Weights of a small self-supervised image encoder.
Model: 4.97M parameters, 32-pixel images, arch vit, norm layernorm, activation reglu, patch size [2, 2], layers 8, width 192.
Rows from block 4, named by matrix and row number. Rows with one number belong to one attention dimension. Each number is 128 + 32 x the weight over its row's rms, rounded and kept within 0 to 255. All counts start at 0. Numbers have three digits each. After the name is the row's rms in percent of the matrix's.
# q: attention query, key and value (stacked) (model.blocks.4.attn.qkv.weight, 576x192, the q third), inputs 64-127
# k: attention query, key and value (stacked) (model.blocks.4.attn.qkv.weight, 576x192, the k third), inputs 64-127
q.86 099:118128146128145128123128131128128128128127128128166130128128125100128133129128090128125128146128128128119128128125128128154219127106128128128204130126128128128109126152128074128128130130123128
q.87 053:127128075144148129131160128118139168123128129088113069070172120127128130128129155128079128203112129128115130126069122128127113128130126130128127158128136131134135132065015255143129128128087137
q.88 080:142128128128112171129126128209128128176130128055084144128128128128130126128130173127127137117128131109150111124128102128128029128182128152051000128128129116128129127127128008128121124124135115
q.89 038:129125128255117127100129110128128128124136115129128133130117131108136081142130128128126129126128128112126112175142107117128132129101131128128128128093103130125118119126128131128129183132128120
q.90 042:127127127130063130139123184128119129128131140128096128145128127103128069127128129128128127127134122107136126102157121123125128127140123130121127128175117129128182142233115127129128125128137134
q.91 081:128127128128116153128126128211127121173129127078107171128111129128131126128130134128127134111127130107150124128128117128128069128150129145062032128128129121127128126127129014127118123127137109
q.92 068:128129099201127129117133065081134162128128128010127093128133129128129128147128186128147129128126128128117018155127121128128128128128128094128127135010120130128129124000050191128129140143111130
q.93 091:110128195134143082126128128088128128070128128228170128128128128129128130129128029129115127132128113133095165131128161128128255128071129127176246128127127157128120128139129190127128134143127128
q.94 030:131129126120208127108128136128141125125117127129162128128129128135128208129128126128128127146125134167115169131017133135129128128126128128151216128128145127129096120129143131127129130128097120
q.95 029:090130136131013131137116123128096135146128159114110152127126128126135105126128130128254128072131085101154109091191127129128133126149126126093113128140127130127175144125111109128125129187189152
q.96 018:129126128128128128126128090118127129103109128127129126128127128131118135126128129128128128128128128128128128203128128130128148250128128123184130128127128128128128128129106130128129095128128128
q.97 082:144176128128127067128126191133120101093128128128128157128083128152129069128129128128127128128128117128139131098128128131131115035131128148128126128254111129169147128216226120128129245255162122
q.98 129:114128147128201128045128127102179130128113128128137128172245128102127128128128121127138133127128141190027154193128128124055130128120242124128128128127213128156118127128128139114129128098105072
q.99 077:123045134197142152128128040125188129131125128128128127127157120134116126129128128128141128128128128154102125158130124126121193241125128108133128127056140132000106156086128128128128101108121128
q.100 164:128128116128016130212122128212033126128133128128113128121065128128129128128128133128110116129128099031202111058128128132181124128134080135128128128129115128128137130128181112136127127132177170
q.101 040:121161135221134128125129113127141127126086128128128129127131128132167128128128129128128128128128129135096127155128128149125143123124135127131128128104150171126084135117131131128129114128123128
q.102 160:128128104118128128123128116128128128083126127116242128139128130128111255123130135128112128128128128128128129155128125129135127130150128122157128128127127128212116120128013153129181128128128128
q.103 136:128128171128250123067129128086233128128113128130138128139213128125127128128128120128148138127128155206051160186128128124058135128113187123128129128127159128128122126128128135114130129123102094
q.104 030:127255126127128120127128153128121128144129128129114128128128128106133125127127128128128128129128128128146130053128128132128000000131128154072127128129129115175180127127128129128127128127129128
q.105 060:128079131178139141128129065127186129126128128128128124127128129141114127129128128128136128128128128143095123160128125124125236255119128094141128127090137134000107148127128127128128128129116129
q.106 140:128128057127115128127128122127128132113127126093198128128124134128124180123136171128118128128128128128130112128128128129153124131139123118165128129124122128141127119128000152130145130128128131
k.86 118:128129129129128143126128128126128129126126140126127121128133129128128068132128128128225133125128128147129125104128122129128131127128128110128076132128030128128125128179097010128128128129199128
k.87 055:127130133129128127128128133122128128124128125128185142122062128114126129076127128130096127129128128127128066176157131128224127128032128110128129128129129128128120093128128128128127149154136128
k.88 082:128128126128128129115128128128129128130128076111130154129128128128128213125128128126047128131128141128127206125124127167128128125132127135128138126073148128128128127104255129128128128092120127
k.89 049:128127128128128129128236005128118128153128120128128129127132129127127122172129126119136128161129120128130128192122127132128140129129127070129103128126132129128061128128128128127128128129220078
k.90 058:133127130122131129129235128145127122128141137129128178128128128128128005128130128121129127170128092127127131196128128128128128132128126127129000127128148128132075103130135130127128097164136114
k.91 076:129127127128128114121128128128129128137128072113128130129128128128128225127128128125103128128128150129128202096101126181114128111134127136128181127071128128128128132087238128128129127061113127
k.92 071:135129117135128128128174128128128135128127108128162130122115133101123128127128137129115128131128125127132049240128133128195127127050128061128115128127182128136106119128128128128126177147151122
k.93 096:128127129128128128132128115124127128128128160156122050128138128128128053131128128128255128128133128135129084128127127128125132128127128118128128130149091128127130131128002126128128127128135128
k.94 044:127130127129125128127000131123132132114125128128127084128128128129129177102128128141125129049127150129129124058138128128130128125123130146127255129128076128125170138128121108128128128107142140
k.95 039:128128134127142130129224127131125126134128129128121159128128128119128108127131129122128128216128081126128210189108128128128128128132127123129000127126202128135104116128131167128128073214108127
k.96 009:128154129129128126129128126120128129127102128124127070122117128128132128125128255128131129128128123128130129129129128127127125124128130128186128128127167128127128128128127125128128186128127128
k.97 087:128127128120126111128095129161128128129138128132128130101208129128128129153139121128171127122128111128185089128128226127122131129121126127124128128127122128126190128127128129128129124038128128
k.98 110:128130128128128127128128127128128128128128126127128140240054130128128127127128130127114123128128127128000128129129128128128127255122125110128128128165164128131085128169128128126128187128128128
k.99 083:130129127153148132130132127128128128127128120111127128126099129124129128127128217127070128180128155127129128127128113128128121132119103081090127128128139128133108128130128070128128194130128128
k.100 108:128125128128128129091126130128128128128128129130128128013254127128128129128128124128133135128128129128233128119127128128129129047128128134128128128106068128127205128102128129130128100128128128
k.101 047:152129126128127128129128186128127128091128113101127126128128129128130145128128166127006128189128139127129128128128123128128113238121128114128125128128142129165118127181128115128136228126127128
k.102 175:021127182130133078118128115097128161128118128128128079128124128128128129129105128130142128127128066130114128175128128128127130096133225155191128128078128127055071134029083142128128127130128157
k.103 103:128131128128128127144128127128128128128128127127128128241049130128128127127128132128116122128128127128033128129129128128127127232127126119128128128164181128131075128203128127126128164128128128
k.104 028:128122129119128130127128130128128128128129130140129129143202128128124128128128007128128127129128128128127144126127128129129136126183127150128128128128100128128129128126128148128127023129118123
k.105 069:129133127151139127131131127128127128128128122112127127125076128128131128128128239128071129166128132127129127128128125128127118132115117056128128128128144128131105128129128101128128218127130128
k.106 127:116127128130133122126128119115125130128113128128128000128128124128128128129107127132141132128128079128114152140127128128125128066181169146203128128025128127060080142033100146128127115130128128